config.yaml
model: "segmentation model"
dataset: "drawings of small networks of dots and links"
train_examples: 97500
image_size: 48
grayscale: true
crop_scale_min: 0.8
horizontal_flip: true
rotation_deg: 5
num_classes: 3
arch: "unet"
norm: "batchnorm"
hidden_act: "silu"
pixel_unshuffle: 2
widths: [96, 192, 288]
blocks_per_level: 1
block: "basic"
attention: false
upsampling: "nearest_conv"
init: "orthogonal"
residual_init: "none"
optimizer: "adamw"
learning_rate: 0.0039
beta1: 0.9
beta2: 0.98
eps: 1e-08
max_steps: 40000
batch_size: 256
epochs: 105.0
lr_schedule: "linear"
final_lr_fraction: 0.05
warmup_steps: 1200
weight_decay: 0.07
Rows from block 3, named by matrix and row number. Rows with one number belong to one channel. Each number is 128 + 32 x the weight over its row's rms, rounded and kept within 0 to 255. All counts start at 0. Numbers have three digits each.
# convs0: first 3x3 conv (model.mid.1.convs.0.weight, 288x288x3x3), inputs 192-197, a 3x3 kernel for each
# convs1: second 3x3 conv (model.mid.1.convs.1.weight, 288x288x3x3, transposed), outputs 192-197, a 3x3 kernel for each
convs0.209:135054032118113000113103028147196155122152167160144161164151143159109142143112164110110104127078090137111100126127123115102146131125162119142120090121181118123162
convs1.209:146133139177128122169165171127084143127183171123184135181199196160154183207171187116128142148137149129130135106137121120169097131140097072136123071165085084101060
convs0.210:082112047126141073085079067113164119101136116111155141123099122139128091130163145120189159057159098092130143118157146155145157120110104109104061136135112165176139
convs1.210:124112134145158090115118138138082157141112126207145165147154108097119104107115098174136140104142111161211180114112121156108128110157104134111105134148114149137116
convs0.211:120097112117121096112112114178119144149103105182143150124150168103137129099061099135146165126134122125093097098087061140138127096124093082093051161109097096193202
convs1.211:137153175157140115111113150155214127114133201151172054156130185085131159108094123118119126125141141118152136162121087097167122128140173126102127113105108112181194
convs0.212:105153110181193164162171136120109185129102144147160137092140112133131130124133109091134092146132132111124090133154199114132148093108145155147112135157116127115089
convs1.212:094139115127174136111147116109099057130122094063096040110150127113119081083118095118200212199090170136149167064099097087130121074090096173111173134104140137108164
convs0.213:122128049126119080142146094100158168085169185096126149085109128115094112094074099090071109116073100074073110190167096108121099109118127158128085174147121164149134
convs1.213:215145131210130116255193162053098130082108141089090094155137098145119123179146120101123141103129150055089109197138142177125110217149149053103135114130108032090113
convs0.214:100133112125173168106131118118140138102139154109112104120142092135154091071112043149112140123109121145141136085129125076104139074088117126147122147129117119145159
convs1.214:160143184119119160180142170125139153106097141131146195131154136119140120068110075135149116148164128106107047135136101119139128109122085082106040093119107061109061
convs0.215:118140114086113125094095103108143123083109094064112105170151144149170136107147095119127116129172139171195219098063075136160078111161159081129185106118172164179228
convs1.215:152128167106113139178126181102120162131104166151127174180177148151146110126128085161117126111165118123182109161143106147106132116117065117065016111134070021070004
convs0.216:204184192134128141115094132100148136106147095145129119124104089162137130117088138181119178120087125171143143118158031160144083102142118078081114116136177149189172
convs1.216:183153153174127176154132158145130127132075154151155195108097099122102113095112107124129102123117110126074104145075140119176084140124146047107093048124133033094066
convs0.217:151104090175135152119109142074103119106102147105066099139126107187127054176155096132123109132140109136118103081122100115135124147118108059091110170148167051106093
convs1.217:138107116161144096128134141057129161131183121118198171165175216160114105159141126187143113132086140165141174125167197158117165152164132094085047107182195122122120
convs0.218:143171226138144189096096135145129109133119076111117084137117129167130135152146137155124154134104141107124141053100019117104118110086032137147183083094121090091093
convs1.218:209207255161163178161140197147140180118088121131110109151155161140154164176160126121148127167147108146143103157127136111094103130112121146155120106121152129107103
convs0.219:123114114129108111133139142156133153136115124160161166128145134114125127127141134137123129122122119139133148131135145101123115133127143121117126117103121139123143
convs1.219:148166145106130159133154179115116111144138123133134130144141143111115153113133152140133155130149161127141117146163139146122135125135159147114126170114113163135143
convs0.220:104099108124115106130149134167149155140121116168159160119136130119122127136135138113109139108104133130125151120134146102131120127127149130122123126096088140124137
convs1.220:154160172120124158128146174110126123139143124118142146148097120138113137160154137140128140154143144134154125160158133146126114134128147122118134146110111142116123
convs0.221:174164198131126159104074111141170126143167130127122141107090158121123168077133127136209193117145179138167241159120074154167086155160160025031089087101138191190224
convs1.221:176143158101130124139138160112069136118076148146094164177166111178159103178149104212110128192164105139206097136148125184082127190129121112065088187144110128141084
convs0.222:116100084108089088131106109106147118110147112131185181153085102166098204065069145134120139150167161207145190075084083056139117067127121103123113119137102145135102
convs1.222:125113129134138112140135132147105130132074131200166164143108138135101146130106122155125162149083124111066100164118115105111115153171117140157154124130153129147156
convs0.223:133113096162085100131113148122128123111129116093131124093149125156183141177168071146162106159156123146128082000069020056087082092089111130164144119148148074132125
convs1.223:136134119123110147129148139204158144169132142158137138091112139131106094118110115160154186155136162151169174179166192152129135156139157135112117103098092110103111
convs0.224:113120116125120150140153159124117126150116148135130141142148111144124160153147117102084064145081147109090107112105106166160160055108132130159112114130120089073107
convs1.224:133122109161122122125140142128119137151181125124175073192171222153114169202195226128156133167148119142110145152119149144165138159077156157144225127158164119137116
convs0.225:107109128109101124084099106133135157115112142133132161140153140139133120118138109147135128139119121176116136132146136108122109090110091107098109092100124102100140
convs1.225:151159151099133154124141156117119096126132112131138144135141142119126138114122143131097143149114110143135115131151138148145131156145168144159155169141119161131156
convs0.226:115100097119103105130143137171151162140112117161155162118131123111118118120124122128116129119121119135133147131145146106130127133122139123122130122102119138125140
convs1.226:164169153110120148141149163106112104143137131138143132132105116125120141143151143141131151136141149130143125150138121146129124129127144139114118171113111151122127
convs0.227:104122165116124155141143149141134141129139143125112128102097119109112145109093118093101067098085069046050059123108171083131140123120165127122143119105126109130130
convs1.227:149123144135120148185155218142117079116147128103109131101096139131078085192151137122109132135069092115120073152100171089093169141134138116158102104123122075076072
convs0.228:139143121111097115132128131120143154116127139123128144045151159079178123080111051163168136120167129071164185061085135086153144130139158137149106124128108100145128
convs1.228:147131154116108151163130178125106131094093117167160171162140148175135135207158155112139072093185088064070001114106136161133099133144151114128120110130137080101130
convs0.229:101104136143136162172150143153120133127081095088121125187171208168169149032042096177194192126141128061059050165120087160141127105074084120152172142121119124121107
convs1.229:132152142129121102162142170104150144109108109155093107157169180106134158090055065119128160120131136164152177142098056131128137200187184118115092156141137142117120
convs0.230:047043021145151112173180158085081142107096163159156195147156153145158160104129130117150126128139147144144131140136188115116150114094106077100093102133108123120099
convs1.230:150160144118096104151132111131113147113098134152142206120141122139157123129108115103119123132122120170149154142124183110158154140140144167168172140139139134145136
convs0.231:128104095166143086130153127134121126084116096132138103104121173115118102159185199188161192143116090129114149132150129189137100118134145123096141127115160111102155
convs1.231:143146126145133084128128130128112126107128123101094119114141161123130162138155147142131143099102129172138186089107124132161096103134121100094097129183117100076062
convs0.232:123128124146143136150135108129119119144149097147134120144133067116108070043015004141154109132149128111101096098095144118105113126139168107121169112113124145185196
convs1.232:167116139099117166155128149124129098160167114080123139109121102155151119122134132128149183133138156140142177136134192126105121138150248102144123187157058103150145
convs0.233:086075117101121125102135156131109059142121096158114088116125156118112141134126160124124076151141114138122128105094072121083108113100118146172200123155148082115144
convs1.233:129143140124145154130142140126146136130171144089130130135159202114129206131185226149144154131134131111123132126148164124122152138118129139123105129118102138092085
convs0.234:104096101126114110132152146171149159139122120166162162114134125117122125135134134114113135110114131131132151123143142102129124132133146129120127125094102140125142
convs1.234:156163162116123149131138165108124112141135124111136136144102117132118140148154135137123143146148145132156126158155133146124113122117134120113129156111110136117120
convs0.235:132144134111096153072127145138119154089095130104098131156160108109118094081120103157137098146101092177071099072143068027124101140052102146114100127137145075076092
convs1.235:173172182112123117142142168119162101118124124089128166098142171130109142125114158124103130170104077148169089100174155193144161145155158070179155160124111124089169
convs0.236:118141090140154093140144076097144157101105115119118158142139139131079108144123135183127154114044115183139142117121096133144056079108044116120125131148156117126114
convs1.236:150137116133155141117108096112108138088081120083122154153125134137099103111091113136138150126100114103098114123112062126147075127108078091119122090112124087131097
convs0.237:167165181144144165104131110071088112092077087020086084162160118155137088160153109138148134153155140124170147095134114097132150097141120158152210143115140050130134
convs1.237:169196207096085103159165191149132133145168130112092110156109094149176159157141096124092087155156148130120121140132131130155166142130118058083054152173164086082064
convs0.238:171128124182156127129118138097086163154163151104092141095134089116152090097126092059108097090154119083126111116107067074099115102118092107154169150134076097095122
convs1.238:159100127148138159185138111172162104161111067197166153083130160137162113130192192153157157150141098127149139197187182156128137209195188164126117107115152134123118
convs0.239:078070037130134093163176140115087151113090147159128161123129123127126125122129118130139130132141134136141128160145183129113142135092138098136113119156126104123094
convs1.239:147144140154154144150147137146113160132101131172156162143139139145148139141131136133132145126131138145136150144142148135134150149135154126148157112126126110140137
convs0.240:092106057112150125146175161145110123132123124131133155111169124147120098163102171130136052144107097137089089140126195080106147118090160138156137126145130107074058
convs1.240:153135088143150143116132105111120089157218101133130054159122176110076123124164171208100151093053118068191169115092101092115104141130095110139185102104124125103123
convs0.241:048057040130131108161161125146132153129103137150128147115116133120117129113114129125139141121115138127124138172164234121121169127103158084104112057093135052083085
convs1.241:114104099120100113162148142145133176102080163116142170146127155134112129119103139093131172115119150136126155103152156132134184143146175128133142107152151077126125
convs0.242:086112159111119114081110128092104132113098079149139143134087129131120127146136115097107131108097147118102120119116076141111114148138090021117196148152127079125146
convs1.242:136214157143123126138132178172122137155158183131178144130083136183212187119100123127123126157129109140111116143113090145154169125143150117136143106080085134167149
convs0.243:114074032125127048139145068106127141119118103128139117153156149148115141143124130184109109161106076201185176147165109136155157075142108113131136138158152123141131
convs1.243:102114101117136100114106092131115142138096128135150150157147124115139138111101144185159141118112145107077129092073054099145067076085071094137090053107112057088084
convs0.244:123114113126112115129143143157140156132112122151154162127146135114130123123135131131122128124124118136131143129130147100127125127116142124119116116107113133121126
convs1.244:162171159101119161136149175112120116147146127143143137132123129113109136122140153145136161136148156128139122144154131148122130124139157154123129181120110169136140
convs0.245:118110113127102111130131143158131156140110123161161166123142130109116122121138132141126127121123118139132152130137135097114101130126140112112130118103122131124149
convs1.245:138159142109135157131156177118117108139133123139133128143148151105119166109130153134129150125155159127136112144164145148119143128139171144116122164114111156132149
convs0.246:158093056140117080197114096105106141110109139111137175111158122101137159040100161116126128112144151051098130046134148100132115045122112160153088150163079148142069
convs1.246:185169143173145128179159149140144179164100149146132154143131160132128113169182164039124121097171122054137132199195167159124094217201136102106142111119142121158136
convs0.247:063065066125157121122150122102143183083118150087150159107103149115151153056122076164086117129122120119151120076120137109122190053114159183181120094118087105127097
convs1.247:137149160130122112131126141157111185135130132127141137100140116117141139098123121102151103126123139097091130116136144116137145097109117082111112114144128087125100
convs0.248:086079081088110142175155137098130121078125108147178127140117128125155154186136111125120129166180142185143134083095072140151121144191136126132123125119127134144147
convs1.248:147136136134096135177144154088066065141112172171191213133094123172153124171127133130124136137119151102092092101092116124147148176149145135131125149124143112102105
convs0.249:124121109152135099161150105076134153093151182105153178101100108088094091095068077000036093119141144113162174048162148104145142097138158127126098169145095138169120
convs1.249:171119139196152130190142143104117131083149161119177151199149092157111086184157113105136151065115175049094131139129146179136130138133177137161142143151120124133124
convs0.250:172112080140115081093080112122133129128119121105131091105107220077139184101127206115134176108116116128113098080115092102134157125117102141142131152131155151141165
convs1.250:149149137145151104148102077133162131127136163101165097109129134107150112127091097069101171076138175108120214141159099165143088117129092103110092133137140081147115
convs0.251:060091071101109109104140122108146149120131147149147144136139136147158142056146083080118176150069107157176053081093087080082131072094035154138072125114072041065007
convs1.251:111109106131126139100121107113160125102163155103095111114166195131104134174141159061192126126121143138128062131109130064120109138102099129161140095102143113097100
convs0.252:105124146186162171146164123141083117102037120154098109124146135143157129137145115183135135152123111138115100131144145107079067081166133209174180047082142182142120
convs1.252:057082137112121124115095093090143084134156167163160075061103124105135124122176137138161104110128106122123139084148096145131149125135167145157121087132146112147109
convs0.253:085113050110141139113107147129150115155118096114126113175167091194148087175181065091116107132152093124102095117110132034118120164115153130138105111143087103088078
convs1.253:128136103134120152141158113156084112170131133144136117168130089170089050112102104153105219122134181138187129119167125132058184083164145137111132092109145105142117
convs0.254:116103109126098111134137141162138160145114121165163163124139131107115124119138131141126132114119126135126155132147133104111105125127138111110139119099121131125148
convs1.254:134154140114132155132151170109116102136127122129126130145135143109117160115137144135130146125153156127147117142159143149125138127128159136118123153114117142128140
convs0.255:128104070094116053103111100129148153157147139105126119167094151127183161192110168137082139129130061108156159130071066120106087108089042167115116131111117149132108
convs1.255:118147112121145156113104106102120120134072126109162103138112086125157146112122170182152113080182147137053118111092149112172049104122114184116124099140116135154142
convs0.256:135154127120115110119109087122092117132095104101135112114066062092117080171110171124114151137129137160111161144148113141190129168099123119127096122145125127109093
convs1.256:162130135098153093094073074136103112162110136152126157086098090107113123089077098075071107113148137149207192145170145147112115057107069118125121112106125148129176
convs0.257:056016036151145133120130144184178151173150118081080109185169134152094070134084061228174168172109108143095099126136150130130167148162127099110147157150149092095085
convs1.257:140147125148109115168162146175130158141118087129070065187168124145162119138139105166170141148140186096098123135107120117125134159141127098159133104146123074098081
convs0.258:101108100139117084099156143145108152174120131095129100167143141147148100160147117149155139119147089124174116174173118115058145045124099145131087110093064109132066
convs1.258:124150156128104100138136163133164202180151121093061063156125156160137160173100117110175145103118098110145135207093123057133168169150112204205176140093144123093123
convs0.259:115121116110113081090111096140117141144112148153140157140150146122128146129136136128126136111118140114122145148128127125136133158126142118092102116088092113101125
convs1.259:176172196150148180162158198110122123121125109115118122164147132155140133146141157138130122142144144131163146153156119144150122156139140158118138148112114155134122
convs0.260:088093118162116121155151143071050064147119111089110089105125143129146137136146167141130133113137135103113126110109087147125139138116132138133135142142172000027000
convs1.260:131133112101118109119096094103119145111135137220244216107151134126131134155148129137167153148144138128131135125118143121133119162185186126118100128123119169219220